From a checkpoint of a small self-supervised image encoder.
Data: trained on larger renderings of crowded toy scenes, 45211 training examples.
Rows from block 8 of a small self-supervised image encoder, named by matrix and row number. Rows with one number belong to one neuron. Each number is 128 + 32 x the weight over its row's rms, rounded and kept within 0 to 255. All counts start at 0. Numbers have three digits each.
Before each neuron's rows are labels from the 100 images, of 14848, where the neuron reaches its largest size: "responds to" is what is common among them. Only what is clearly more common there than usual is listed. The data: larger renderings of crowded toy scenes.
# gate: MLP gate (model.blocks.8.mlp.gate.weight, 512x256), inputs 0-255
# fc1: MLP up (model.blocks.8.mlp.fc1.weight, 512x256), inputs 0-255
# fc2: MLP down (model.blocks.8.mlp.fc2.weight, 256x512, transposed), outputs 0-255

responds to: light from the left; count: two
gate.105:115106134170206178133116117128085116102085087128201145094116122131157150083126145110163079137111149167184086158100145138164065072144082137118125204084062136096142145120102168127090161117100097091109175124142131141129133086122142104058120122136098183151152146157071163181132182122131107127142119099122140089097154244174102182104130116087157125121155122087143125132079089118103138073159098128131128089108107145155169136121142071097123098149099121088091163101122118119076152136167143094123112119140083130099069130096154134135109095085135159104092114150165153133132092146125155120107128084076139160146159099169171125135108093108132073095104095160091078144156055157128121085136070139146076148103096107154132159147136153126133133077131186050159230165130137158152143106188091
fc1.105:121111119139099140072053062078068121106114185164110113191130124128101135124087119182166156131106212111124130198120179177157133108147177119170093085105077103155107114143065113141109062122088180091107154158096159093157167085132100099108108176073122180099157116162155149126107138137116113200076126123103151094125088062151117091110124107145091138079186083093132131150114129174140118141176093101180143179135122163133098151141165170157149123172084110101125144165065111088163127113101152110181089104183120089131167138103128140168145152044100122127134156146126183151105135158103110124101122117075076092165118153118128099160184123110071163142147130097134121135110162099172094109162088167141143152108149054184161149119162115132200103148116155146113157098146094148109108116133120
fc2.105:043105073044168148154129206123080153166102090103066170130135165171152186088091181082089083154131140191116071101138092099131115126166124130075177163187154148100111104135108176047155134097140105146097094043127090147110159143167114151128157101127098126137125114174137131098076146158166120113091064115118118128114145158120111103115113087131176116142056167157094076116086129059128113115096136153105134111130093155097089129139086173118108059074142124125144125117126171128095139128145115128101140179160111190175137112193137159083086090143100110090141127115164106085136150156140140116090087132179129127127115157113208142175136133167106096135147135142130136177107109147143164095077137111142114099135149157118111121134136161058088133083158115169138129098132137186135146166110196

responds to: count: six
gate.68:111135085146119031135150131094093110119129182173135193151133170115129134130156178076141129099171117107123229145113126120144187134116098120143132089127165109108118053167142100169117133135176130119122155149139110147141136116105097129090149138123168061127065123123122147123123138135082117160106147108151139178152157191196110187134140140133095144107111126123069151099121102143068187104126067142135093180161131149165176099091134138131151209138107139145164056091128132084060141132132100151066119126125114124108115090119134139099087169092160079136058081112169176134086140104154140089080180096147118203186113137155150172059100119111127100157107169172102112124120157157121097135166136180148133139110164133157151052108109155117104094086150107151160150104105141203184173120153144
fc1.68:109142191096120098157138139138141154158116104087099111106155139133184068107113120147150148154091154194157144123137094146101129071174154162096151082157054137110144115082082106141156151025165137139131082070152134105113149113162124107066165063162087147125143117102163119100132073180186173044174077106119148096151139083080131182163106138091100127141098130125120175131149116103168068112153146138119164092146131113084122108160164120152152079106054186117145129080123085128162116135123158151132180135137059144105076142137124092160126115126115198104197137112105077195117125158098112117157152134145088113155114117103101121208199127111115123150162159079173184164122062131135142162126115111129155110102113080134104204168118129120161138158100131111115089124099129096092131104118145
fc2.68:092134136103117092121148112112127087107136165125151100137167149174125103066153150089193122139099095100118113130099184157096101175138076136137120125079185090144111117092125168112159128163142066078089100177092165131075169089123125130092064122117135136128131149143142097092088096131087154177108076122124139127118175131105142107184077121102140110075146060106096076138136079099090145130105108133146069136150166127134202095102106154126124174158122104092090174160080102118071151160126118092091074107123127137156134097088117098150077189112099143117118187116165179119162158152134167081156121088101083141190077102123155138095150102104146170145141130113180076175099136139152163079154122160159158141073144086131182154096113114168126168080157088101168134010175136153123142137187130

responds to: its colour: black
gate.410:120108173110141168151141097139089079142113090140096072134146087134165133140121090134171082116146084102085143125160088121149110121120128140110125130115150118143099194160127181105118143134139167074111116176113193060150118104110093143117121098128151082112092083164114117072124141125097139113144108136110090088157195125075217124151145155204099133116076111163110149121133083134073054067166161160107188139114112157149122161182115158153161105132102165146155104198100124114149174136130046101166137120108170116163148148180129098115156125147055144104060114147081101037160100137140096157114173144176116162136112158183104098139119116127139084118187166092165169151100150159114161076135102147166100064157170116150134151149105139121155101169107152171172138098064147132131191143097157
fc1.410:087133151206120131174133097118116152165113129132166128123084131055149110136160076146100152107133152138111105118119154116119174073165175096081123128152134111208157135137134140109164142121117129119147139111084158097158156127146141096131126153105152122089124139130136153157188153128097142148126039182073147106143053139142124100139174123180103184132136161142111130176182093126107158108095117097097142137123159105102152120156104149155153153128108100170127093182167137166111084094171159135109120168163164108142144120197078086162166149131082124115146125146139115089090110164151135155122157208125139142131107116126130131080159088147183063086160110086152220126106208065133114131066065111153055157160102155159163029152102089116113089113124196137111129057090124144107091139157088
fc2.410:138120126029109145147114141136153123087147159144085178161137084147140102119094139100120116133098112134162148117107112212138119120083153105192083106117146101064085100173130080133083108143132049144090057113164118155171168156131156166114106120138132091147124180153137177120142107073183082155148149162159092107131155103117139120144133144130172089169162110048141094160100166129124070117109111136141115176163146164142125166114166105143185189098090088116092160107120076100166148116087167110132152115110134178104158103100197181087130124072155168141087108118112108146133090138085113093016147156136100145140144131113129157154102148103095149128129144126151106161172057127092100145159171122143092071090165183142119173119080153113115155148118094089135150153169075062107149125147190

responds to: light from behind the scene
gate.97:196120085174161117067071152164132095141140075100102130111148093090179085062152108088170150137098109120096107122115107063188099127148078127097147159170164169111129145155169062102133133111116133141122132151117165145147138139128113082145182167104110147123122146100141151130117137147234154110059081128098105122174146099109117225203146175114112107180135093128140076111110094121104135108125091143038069055076191137099135097111128153126095156126146111134139106126137082183113134178172083096111159192154139122117115106143150160130179102152178122075173128141157068058219107134152175143153114121108097155101141169081184085135144152122160162125160145139137093116106091131125132155152165148089088123137130114153150143098117147107113113108136076151156141118116143092125154125121110
fc1.97:139131116146129115109112143155192151104126142153192099099165087122146125132156158102168078083168120196098089103144101086119174127154196150118110145076121125088147181101163151187120163135136087163096135123133105146128160152165108135105143116173181121101140181150120114031124164096101174163090153132169111162070124149121136102183099122154067111148082112096086093168128136152191150110102163148127110055137132179102186095131180189142121153157122141117137098174158059109141109129146106128087150136148152124140170047165126172159139162117203138128093160122096110134123095125123090149109105163194112080110066170099124145095199146122058143172085096150058084118176061117133172157172170131118079144111138161153099129117129135117132124103161098163111142176143134121097144140153095
fc2.97:139111102086160205086096135150089058145181105169089176105152139056120078125130142179156128067096171127108142105122111169079064115157153095104149139144151126115145161167137078119104110112132146112142142148154110144079046162138135118198118133124086136168128135080081124176118154145186156074136127132120128084136135189145109153090163169129165134179067142161109117098178098182095121147151134110125132128114075105169082172188137120122120154177147132072076145084231150141144111144107120152158149126117111132062093137156132137126172118142124119125087125144157110123132132169080136073101090137141207088111160107198150164151139124171136076104140167136115197108170135097162091171122158074139099135110162108064080092153151104122117133138156172198128166125137118141094124117153116

responds to: count: two; light from behind the camera
gate.218:145167144133111094151136092090151141164165156116186141139113110097141132170043103103126147144133112132106108180125108177146124125183146167140122092102135149104127090085115126137080139161169095109198157164125154098095192133094069150169167169067081128126156179104126190144149121167151076141088158080146151113110082128085080117069131112110169149141129129108065162130109149142161150212130125122102134188138114115101138164102142130133118103121157158095128116151204096157152112139123169138085172115099116150107165095137169097168195132158102112101133168135106135038097141121124140097080211060072130178165132059161111097137152124104147188190112154146149148094113143118123103126098126122112135125140114152078135081143119102095114113172179158120136052106106113178097091055083169
fc1.218:083086097045100115066119118111151138068115103105118186148155199106131079093093125155128176104126153103102124146090152090082109120128136167167151121137114081144101135114088133161143156107148171103116131172153093159067154078148092115134153111140125131112102104137132110080166105118173127111168142229154130095133145104145147101167105115093135140115091123154077074144219141095113202092134123121079178145150083151069135153160134133135129060173093118116128132146187101137192141156130114186070173116166166136019159124133110097158074111102118122150141159151144121109133119080120137104087068131126156146135148100158127121116157119210161111115126163090125128133149057135114069102168112162119165138178158182161138162141123121102103115159118153198101166092115065148127104153140097
fc2.218:177098106155076126073222097100108115155068151160130132196077099138082109098163157114147118162109084102156047081089140126039160143116129094115060147182098158153121152121136088106052130121136143148150096117116100151145123183094114190173088074120122140083131136125100121129109183189076111105148133101178128162127172099085196113096127133154111072135096052147095144122104131121121133154150088156138170115134113161125141098127150129133107094130093112153170132164132136125071180096085116159056092104133102150108051075136153113103129146172106109141079140120144121138124109142110148150104134098141069145146117067134143069115078103128154107148152173183111120131116153102174168181106151133111144169088133180136136113123181112071125106128093084121149110148155161112158108169097193

responds to: its colour: black
gate.201:131118106133147107176121120134023145106073147175092150160185112167135148131112105109157063130136076141145137154115174094128126141192163137147149146231173137156126088110083119148078097145123118085112170193141186170157123187130085135101116097142126158106091130100130102136172116132087137137155180165138153156127093136133070178166149158112152136136192168115157168104116093143130128102146106116172164098123130096132076154131175094109196170064160132087181156170176146167102145163114095121119120076154104146153118134141223144093133076125133100144134139135111148079144079113132065101075173095062141151134192153116077129136098108061159093133122122117117145142119151144189153111149063122110136133113103134152198051099151144122145099122144145135086100123152154100159106099099156
fc1.201:129118157110110125132150115096168175138055130098109132063105140160150120051196147141152187131125094109139100145183147172113128122103124136197086115062127139144110144072172122078072132084148114192169069173163084081145143100191173156166178154104134120078126118110100160136108097115152173129101140045123115072114187133131120168085110152107090149104126063135113153138129100122118129196103101114151123120151125144114106161164130099147148078128124152115087125135146118130061124100126181098158104180149143121121075129140133095127081184144160139195135121146120174107176110155183122118174164154164188088099103082133094139124106157122074146197091082081093168137083137119159132126165214116149115111120073136060131133096093166113088114160128092075110137107098148135088137126126139
fc2.201:088134101108118109140138165094100110155134113168175160177158137117144076111064071118108119075100151103157072148071064124105171072161129135076146138158103072139137182119147077131134147129108120094131153085128110185061128167118120104105097073126142151122139065088169078151137138141132147120098126120154132116107142091127143110112157128135148052152078108096101039232130158160133117139119184198090125072174112152128124078108132138131157120123176137129137154139149109091115145155106122202072066164063131148138185171143140140141099155089155147092083188133079132107113153048143133123106078131116045148127084105099154149095131093089175178105140125083153103059133129119141122099132100125106109115142173069142141109171144129130112097119137140137101101085152171090116137117167090

responds to: light from behind the scene
gate.483:125121141130134113169083181098091161141154130159097160051095152098120102145063150146102088077143113083104105163073131101160131148131154165107062115149077181149091137056100115126075112151137122162156135116109080167131130169091144167190134190189166146179144091085074109094153139152142196134078149095157038187089172125126128148140151135144082149095091167092123158071127172139142136157150147106115131110119131139084127061090115182163125073146101121124087081172127078099144111131164102093139146120179169166152113121159109141133135106137119085111101091179137207105142135138042108193141108154132047165168115112148148139154075126086129113113057132147151167126137171146115144160119140113146116113096134120111164112124099175163104143116079124118171143122143109067113098129148156
fc1.483:113076161156100135169093138114083087229151177134109176122136073170112156101122158130145137203104090133111103087082088127162156100088160076142102197129176113128125171138106206175115102127152163099117107158109146094167115150084144066110119139134152075074134139080113147080130152100082104134087108157143130139140124132098113140138143145183074123230148091106154119181171117121123159124147149152148155138174086122156146085127146103073126135136159127092112139147166085172141148184122175130147079115203108164126165130109135149091136149074117144145150113090118137184089105141077139069152130132086092131119134120117068141114096085127131132076091136141127145161088187078176102144137153103184158155143082147104157113084123140154127137149109095212106122084117092095204172137131155
fc2.483:103125103109116142120150121117103162115145153111107146111131141073184127221137060131099127051111101085182152188165123144089131085090154161089143112146140102107112097108120080130138121114056141120085147074121154107084190085138168169169096143131054150162183120211136133183162131111201168101125133111121084125172180124083122142094099117157212147087096106147072150187104171145119116143071108099154128114075093111111130089162111114078192104176095103149111109094067147129120131129127154150178110121138092079175086147129135077156138131169158135136136121106142075062156105115171077123082128108106165104148132168122100139131162144148148133076130166156101127124116056160119145194095105119129110151038113110123119149096126116140105144126140110183091092155115136110150088110121158

responds to: light from the left
gate.182:141077169161184117148129138135119115100188169149091157145176127115116175072152158195102139091138119101086128079134218131127144132132065078085163142112159141090184128121160164148107122100104131101177150183144129099161150196113074079134116160116095104118168120106133113156110077150122137142176158116105135110107085139069082121175067137154148172107141166117108151119141134066102060173060123094144089142128108071069128091107097123191143133167102124144093126130159165196168062082124151156065113158118093116118162091100148097126128160158108139132106154151172171178145112141136121119082182103122091088168162101109165114059129121124159140117145154184149119143160112127117174147088150142032140148096156193090165114151134129124110199149110108135132156091109116155093131131089108
fc1.182:086125179113076153175119101152170106157159121190083116092204110133156164171131114082159141158167153153121146194117196135095123105103101192111118170125141141144084143133082154100153102079112142116133107135152114152149130169131095081106130147149164148091123139133135202131079118168084142174084097153122094154156088106091112188120156153089084113182134175176128148139122075154110125161127120113142188168117102159141084107137079099090175159116123089164214144091114133164135138133133162106125166114087161117090165140125147098104119122081146108138160152136136141107089129154119165105023058151100126100093123131116164115181100126100121141122157097127064171129096115124155150225158084086062157140054139120160130138135128125165138185081122158101173174081101085164140148136161098
fc2.182:219205118076146145131120099100187131127040112197184117136066124134112122103088170091170150191104139144156123124135100127135113127126190094149071124090093131118129126178129112159127146170119156066099097095122076176139096179148182159193137143135136195134154124123093092148165072100155129087100169114099132132087079166186122090129119176173177091150091083144136122099142168127137142129098134076146157108105183159119108172149172205051112121156092127086078111159133103120137138189095166137110111132126161125211175112168105169135104161125095147154110107085085102137145167148104085172155123115104108139107143171138134123151138215139116123129118130076184103106136149122105141155174147169124120091196137104122172139114108110118162121139133086150121094124149149101118137153119091

responds to: light from behind the camera
gate.86:085140080138108094105071099120094139094126135133163101193177094103123119151157106169139159169099112046115121110133122139137188103128094161168096101141131155113109087136139061119105161119137188090110072085137124169107149126167112166168128180138100094088154142132142058108148127166138121094153107141116094104069126136112147149180096102141100145082114145112113120150147186131121117119141129142182121176131152116109121115113113135128163063141169137139105130095142176111095087153102109156112110194124153172137157189119171059142119130203059150168077163089081166150125092112153129102130108145170098138099133126132104071121155138111154177138114122128186146174081051103151177092092184169100023140135175134080131108130196138107132133163166075139193081144135123173125169069153156
fc1.86:166148116151162167151091175153107140088117195117054090163180103116173185044083096110127234077155130084160104126131095112149161157156160093120088125101068123098139094186121114199139116108130115119137174169121136126109158144088077108132133071106151144100094140090135076131142145095127139114062120094126097138120129128135135074127113133138085151126166080136069119083100099103116111155100121127114120107122103071115107147069151196154149121089178136109115149133085179136157096136093118141112123132070139171116095089088127106097123176224118141115088129158106115114125137121167146187149157165167131188086124196158129183124124111147143125133127106186103123159163120120085077135164084174118124142155108136129152086073076118195106137084140137120106197116137125126102119060174135
fc2.86:111123119172121150070162099087153167143125185149145178112141173113114074128195083138153125109153085078134112122078143116166115155111123194122160141183139106131162144075116179128134124175158098138132080119097086132148129110137099098104131149091074119151156146073146104085124086098165140148068120114166131116133140083092151107106120139074139130099160179128140154168141127175101161159102168100115145143110158097063143079089099095099109130126122149144090154146160088156101099158137143136102092140191115148175124077098150111116126113107127160106133150115088136145186186166104107152114088086129084131166129092160169084080095110175131089204024161132157113136116124118113193051097174106186117167102155187116123116062174112075138153120079117104146081159113166198153150130055114

responds to: count: six
gate.444:158168108071123150126154150164110189122139117085166121142110098164087100118102068153121114100166164184145087152089158122141106137114092081170108166096108148111098147129156163155136163114154127140118156112086119103131111063200136114114089165168150192087124080130100164156116200152135098121108154177117138134181094126182081058181130181145144106141173163118126141111107118164147122126105147149137124133146129200133144117159137126117129106098085173162175135162100073121164177089147075198172177119100167105157113118119073079128113184087137130068131086101118078122150116059066096203081092112152120120132156163153100145162128209123160133140180148128098108141137125096096140164123134093158154151093113069154151194141090102123132101127128184098131101122079148161125195122083072
fc1.444:161104114133124114185074114133146124129158145193072075121025123101105122140125087115120150140167140165139088107110190160171143104168140141148098081166110187170140137134164145157182141154127088103104112160135105161196080100136150141207070116149125171119065111176132136171076107129129076224118127122127070076153124129115088116140134164133129132126142119135084110159143164107131214152075145180172150112175097182140097142119162141142135165136142155177093101144127129064162123105133076149136122116131130106150093133101076119185169087162130121133163166104157136093081147166111169100184098131141125095142168144157172071089109197128165144107090101099137087115158122126128121190115160100132161157119142221168160139079118176073168111158134139083133148118109133134135142153110145
fc2.444:143098120076158109167149141139106143119114110166149055092193152204060138093113102138179106094118128106177158134121052118125143143121115093052164058084157154125112095103107148132167096114180119133137079168172127162198106144146070099090152167103085161124183089096097068089138142104118150126079122130104148126121199161071177084061124185143131129192142122133156128162116122191145186120106112123093126144097057119089121143123133143110070097126135112104162066101159108142146130130097112135118114103153102079111178137071110135155089153123098144121103153144126083093128140069118131155133091139090127143181063112143102116136086142082097063160152081137088114212120118096138096162140128152116114140106189125126122178121087137107127134119121147179123133127136179118159157131124049

responds to: light from behind the camera
gate.417:120093124129165128110104170157133163077171140136162098118184124158076116147109120085114101121149094057113148100105133165161236082104140125122134111130159171110125120092116126195167069142165060114132134090136148154092126071163103119103160153132122070111117158142136160158125120121062179157102179088152184105094151061081087090121097125170159117170128130126115156112136161125143089122162133150144150201059121146119167138123130142101092189154170162133085146131118150091125146087170111139141124133173131112092137184147125130041103098095118120190034180099132189118121138125098163153180102136099135105055129142125122122093118105146094138168113123120086153107128124109100141068097045119133102132098119141115088136137106055088103128192131122065131115148124119115163110131070190
fc1.417:147178148159171166132161128126091170137119144178108107176095119085138107189204162158159108198150141107152116120110139096138212074101104146182136102142149154117068131099158112123204138118209170097135113057162096158143191122161090163150110148149151086131112085150121167136126111122135144169154111124113121117167147079113112071138143135159171125087143113122080116077116157140141165120136106137160172113046179120126151111119117143098101132149117175083132106095181129157121128131164148131141110132132118086059157099192162163091132085045083165120091082108152093162133153165103085161118147090099165099124123202129107089133102090167155109131139189068152184073143128130097163121144124111141128133078141118127099171116129122072093128172099155068103070169125148088134138179131091
fc2.417:145125149101129121151102094097108149170182163124183114170112072149132130130139136059101110102103229118133132125155135156134158055131087099159100089130090136077110191194169183170153095108077072139151168135019104183153113161136168080102151151173113110159145118110124153119141087133123169112146105141165101119088131180090152160100104091130162104231130156117175078162127102153112168192183066083122127129163126164129122148125110155192146128145106094116159142103130141077142129163101106151163106107121093187138145161165123150131133132101107085137118082128202128103088170124174188065119111137169152104173178155132125155158117169133168186131096161149114146136128125087122168135114130148081085119168117145141159170093111141159071154156127136118134136131146117164099138165148086

responds to: count: two
gate.389:152113175114090088101118070125135172169133126109148097126105195163139068197116155095130145128158123083135089143142093147149054175222078154160163153105109128155144180123127149173179095139113162108071139141153145164098174079099116089132147105150105087130098114152158159150131072153124142198129128117133160113137132088135111131106171106106072142143169151160174128100078176136146070103144097082166093146130159105143099128132098096108154151080165122083078157120110133148133148104118116126104132153123139089132144087121116086107135154130160089107079120106133131125091078103141154137144180153200127085121156126138141207112119113167136136085163172112104120161116094114134127031168115178129119186150154150196105161062111241087133169099119138105200125142118157117089145116080168
fc1.389:130153103165125069140122115061111113136172093118128100189212119157173158121134147089207173073157147127128081177119144126131102090125137144107138115148133138132107155142081142174125173171150111132120158078126116176100117105091155104073142128139134133137124141156079112131119145124125147185170120165141088052135098108101160147098133148075100119136144175161113168078124117132125101118149097107138124173190157099104104109184103099090117103154132146094083113102130138103156135089065147127120049145096169138195199174123124150169131194087097118120112144131153103064115043173125125118119117171116146102120174103101086151066144097117125145129124164127153133108142107124198151089108082077118098141202092143135138183113147203085124112145155164132161077095124185143084147031109105
fc2.389:149097082114116062117095090222095160083093089090097142130097120113140148098141082106062070135138066098083109127135181152129148112155171115168164116111114118147185112135072165092112133181119122151180137153145176111058134089113108139191143105162119117122148110069173143100143118098121095102110146071150140175160139138088118149145070089156141142143118166099132141153137072106101134092097146121223107174149085111149120123111102148157168082150143171116114010128150206077174120135165122184111136147149105130103112101137094117152204093102131061119089162121161132126125070152152112122101124101122187077115102139096127144140117112131126160133153115063120092140137194159159126143206103142080141137099128106115068098095114169118098158158128146130132109097149139126117074141111096

responds to: light from the left
gate.364:157108095092097143152112161111111137142217138187057114065096181125074141128081118120095107154145124142143075054130145096124159144079122164114110086205183098128140123122135121159133137120118095133130099105153119110128137096147055058098095131090121159096158120128067097124172100102138115117168155123078141129093114173108101161101146102144166174130105131125087147127103121123074075108087114133141186159079174161128085141123114092157128129144112133097025094162155128081104128120089126127050113115143118132134124095136129069089134194122105133119176148100177120088151162196114157142133124112101142128171095086162150096105073148142126180076140125196143185123168065162124147200121128118120109154089128147147068143180163179122129145196146093124131160146133078091114127141185104
fc1.364:112152152080129117068172119142163150194139131123174143138031161138124124136134120141131101093144119085116146143106117171111166160178130033112089084055129112180179150103198128134144091091153145087112170154095111129190148130144107124178123142144226156182061123150070126122127098071117156124159146155160135135165110164220184094093109112110096113137159128120173159140195187136069136135091170137102078126195104111112139106209108093132125160113078127108141161165142117157106154165124139114139123141117133104162113130159106211139132110085109161105129127046172095129100131136119115116175162114128153148130125130170105123112174110154154130149107170107154103097197166146130102131117119136188176130139155120159182133132089139128144095115106095161092131098189116150121153126106078
fc2.364:099069159139118165150111168101063101145109103137098145064224125105214181138085165148074131113164128163117128113154154085164171091060066170078134122189133105086146121169118173102140135143106161148161135125158096159062105110087147113121110061090058117108119127134151143138134130188189123114110069172166127122143154074046111119095113117148101151125105126146141101148021098145148150095148140115147171134065136124110089131108148103161187124124175106122127136130095135103156140138116147150147160151117105130140156164111130041120066139127148093137181104150168133091141150137087155112102099135151200085119130096135165162123151123143145144139114168149088127114108087112135165189139135094123101130069102168094093152107124135143097180167142136129060139141065131138146147063150123

responds to: light from the left
gate.463:170131186087147112076060157126095165173154099160111140142138165124113194146084179172128155123102128131120091149099123114160094158108090169158155124133121166100192153170115121118147102146115157207129146104174124177155116156096098079144136145099127109065154131077108109118079173089153158071123133123120092144080130131132110133229088144089097106088149128120151171112118163142110163086124087142194076072084086100126141181141160166120169129087115144159075165152090110145103075130095105102130126130114148146148133087127148117170117156128102152112115051137058145112178117109015053120156122131138140097148100129191114134125106124120094089114163129179106064149098102156133119198132138156118139146104111156104149160122172106107138167163137136074175111134118105113068120136198099
fc1.463:132193101086085106081128138140092170170163195129129104151184129137145182086130202140144089108164098170107136155061151149103130152077161157094126205108143155039104169155131161130082102075066140074084111109125167188182178125153084134121118049125159187132115142134107115117160113113121130113143111121092106135125153182112127138167113121108160095152149110115080097119159132110103125100106141147157052126114084154170174110153111177116109117129111084100122067132093125146113152156058117152159167136149069105125155116129120148124164150123098088101088121090108160085132172055139203134117117126124154135140113164121087125162126141101067110032155161150149116166112138155146128125123110084149192143119131096139119148144125110197067139126153150136152165080162185164118148166115086
fc2.463:118105124127151155093127096135196131065153180126117103150134148103128130141194098127133150140144160150116113160152143137138136115154144156100123042176113183152144081160191085144151123180209131180134164124085086086095106094136191152151125174156142070148152129132117123104167176112169155081129131173188157133162124073168165129066153087051090172082124100152107150165098098127126090152180157156108202136107096106076161156147172164101104152099132152175102085119110097161132133134131120063090114097187166146119106126142127087189103090113127140132089155105076135172201132096130111173124169130130126121100175139114073090139090127113156069153087128151134091104189141126177142177148103131101100098090133065111132140137167129152113137123093083119087170130146177139175096115078139

responds to: light from behind the scene; count: six
gate.374:086084088170199222111121145135062119086130207105134125154100067169126092152079169106108145030146086125193152159120126094151129138079132147138129093155096129119103085095069084159073173148133170119150098122130119129118162148196060120113159187134104126138161113139108083082104167174131204125072169139114106092105113111161110110156050089110155103119125130164119158098134127118137082088154122120174089133119093081098128113117101156123120127101133097128118157117142097141142100171136112112088135157113136111170087100143111150098149165155136086127069175145153097118089140142145138127116125168161097137095089124093113076074119153102175151187144127133128124151086135124091122131127105168118138148106087147123036151073130110196116106109158184065074169120147167116084089160123147
fc1.374:117153094160109165129160131167168104099105137155113133086131123086125134122024158167121074159161122128168182160108119151123132156134134142155157086126162136131147175091098134182081099116123149122079099186121081188132148116140071148215117082142060111083095087167057101199154118133103074144071145161111159119137084115162102083155096180122139107172140136196107119096143140117122127126129117081064166162172145134074108074070087090123137126178101096165115123162163122050159117123053147116095134110104173124131120086099100133162189099122171139097138186126098152130099098132107119124082065139144106146127176145115160112108142154161101159170185120122085093117102100142094079094152119171182077147080123167125165146099144156111146100114169128111135131175147162113136082133119146
fc2.374:095127165092131159054143116172106075157122144163134111130150105139102125163158102144140122165166147138087089119186162116100147136103131093148107149065106142127118139130198141116086074154099059188142147158148138133164103129085170120131175148107151207172043152058119150070107138193168141104085070164165084112142043100118124175101172147137136092082105153120217106125132176153087136116089077114127145117136165093163114175110188106121089126060148183143128084154089163152119093085121159102108132088125134140098149149118124158139112097066146075118145088127146127134174123151085111155123149118093100111118090084160175165167143115130087114112105145138151109095118116125147153107153133039139087111176090125135151123163133170176117093157096133148153159100166041136161135125106131

responds to: light from behind the scene; umbrella; largest object: umbrella
gate.462:119124114219095112101040097103124146129161180094132052096127130161094147098102085116088172189170140061164151099132123123139133082110127125129136203124105112119097091101122093183069109110188131132079198104149171118131151089172144116136182124184140054139096137090172150113130132145178098120110165135126121137173120143184080127134069189106112118157112092159128144125112100160154113090137152111079171210123093194091145127087148128150050062124161150085141153194075111130142131195097087192127176074114094141128126108111112116098122148187109096099119165112086155175097122161127130086102115132144122130098043147127116115175140129092133153087119093136123094126164092162126113113067146139128103130099136152136132095146133122117119168132135117080126126134132119115143137072094094
fc1.462:092129181144148156126138111152133110148073108098084110095082150115113110135116150141174121122155166150174119173081114123134109174162129114125155161134140120156101117122085199136126130179133129137135116167081118163151072222049087072132074175143160170116088140188125106080083158100169142168080112118025075140075145138090158098116122134167106160082191136091156102087095148129080137176121135118145152122117173143165119105127114134169192150108116120187120115126233132089117098085140147132140138078119144160110147121165144114185124139109123105101124132118151179100152154090170149061109171117156144135176179119134141141058084119142115090146112131091115116099106133147127149115162119146115186156148128092161063104142177092101173127082175167166136077102153182158178151108156111
fc2.462:070148134093140135126134117097151227137122146121143099092088076147105188167143136117129119147147144168189074137144119120154127110070158073085157121113150170128141104108116084048160123148151150107061149114101126111132178142076183194169043138123134120116176107122100118127129093111116113194163142085159172172149122114171123113109111092072110148119156160098103103163073119134113158100125169125144134114170078133202140105163112125172099101152175129117153123103097115161138088108050105129103142154201143096124138090134106085118132142082129174110183143144084122126163127092133082094119090078105150132139090177081114124156124167108143141129091117139140139131120114150112169109127178144134177125154060158200085114184080123142142153212148134130162108115159041124155127204153104

responds to: light from behind the scene
gate.365:121171080142159075167047098125108136145117105145192159095170103133127155150091116129104112158151130133147115106104114105100108138153094120125173102122114099109048134100147146121115122225113133103123137121145145071182109142133126107175131185195125129158135106102115066173115110102168185130056128149067115114137115122112125086150072167141122120147121085129088096118120111171104134136185142099095233146120167136032129082122101080118044108170163185129111087131127133131089123155171106140089128098131145140138116141194121147080142117095108170119162146120163083142139168123131204153163129163129098108169148105118133060105105190129086193108171148177104114118121113144126106097135136092176086130103134139148128123122153153114115091129133067060111125101114200105103119133184054
fc1.365:132165084132083113052125122169128163123046189137129169097205183136091094129142054156149145099159093176089149154101094118095131099121148140121125138130114134085124161111137134150096128144120157154104103101172147106150132100157167122131210089185142181112129107135109076101066123137146135078165079102134138115136113079115184113199147139120172159098171147088089162105118161107111102099116184091164086138154113117116118096106121168154095104118115128149074130176073088147123059140101119180122115147176150121121082133119114120124148125151141179146184075162129150101159189150194140171094068156139154108105130143115209096099127173111129153116159126091171116151098129183119152127039185146090138144051120147111141144125161082178135156157092164064123132137115108085142127154144149
fc2.365:105119132102094128148169097149124101071138068064157115144124057134186139179062121128094188106103154152093072137172180144124115161144095126165089130132099150201124185150167141127157150156106140117108186176114131087139164159134177148132078105140113129135149156139105124127133094112137148122090079096106113108127129159126091104108075187165139158161166108125131083087126104101146093121174108154087166092086135086182140144124184117121147106081159145082166096111156127135209162148172113125095121053054152085183135104100051139085106109127156132096195161163124119147181129068109140154128128120121137145123118118175131169172080141153172108147180119124106105119121140172135170099168149100175072171160079093136124086128155149131118114097159114098143164052132073167186115129104170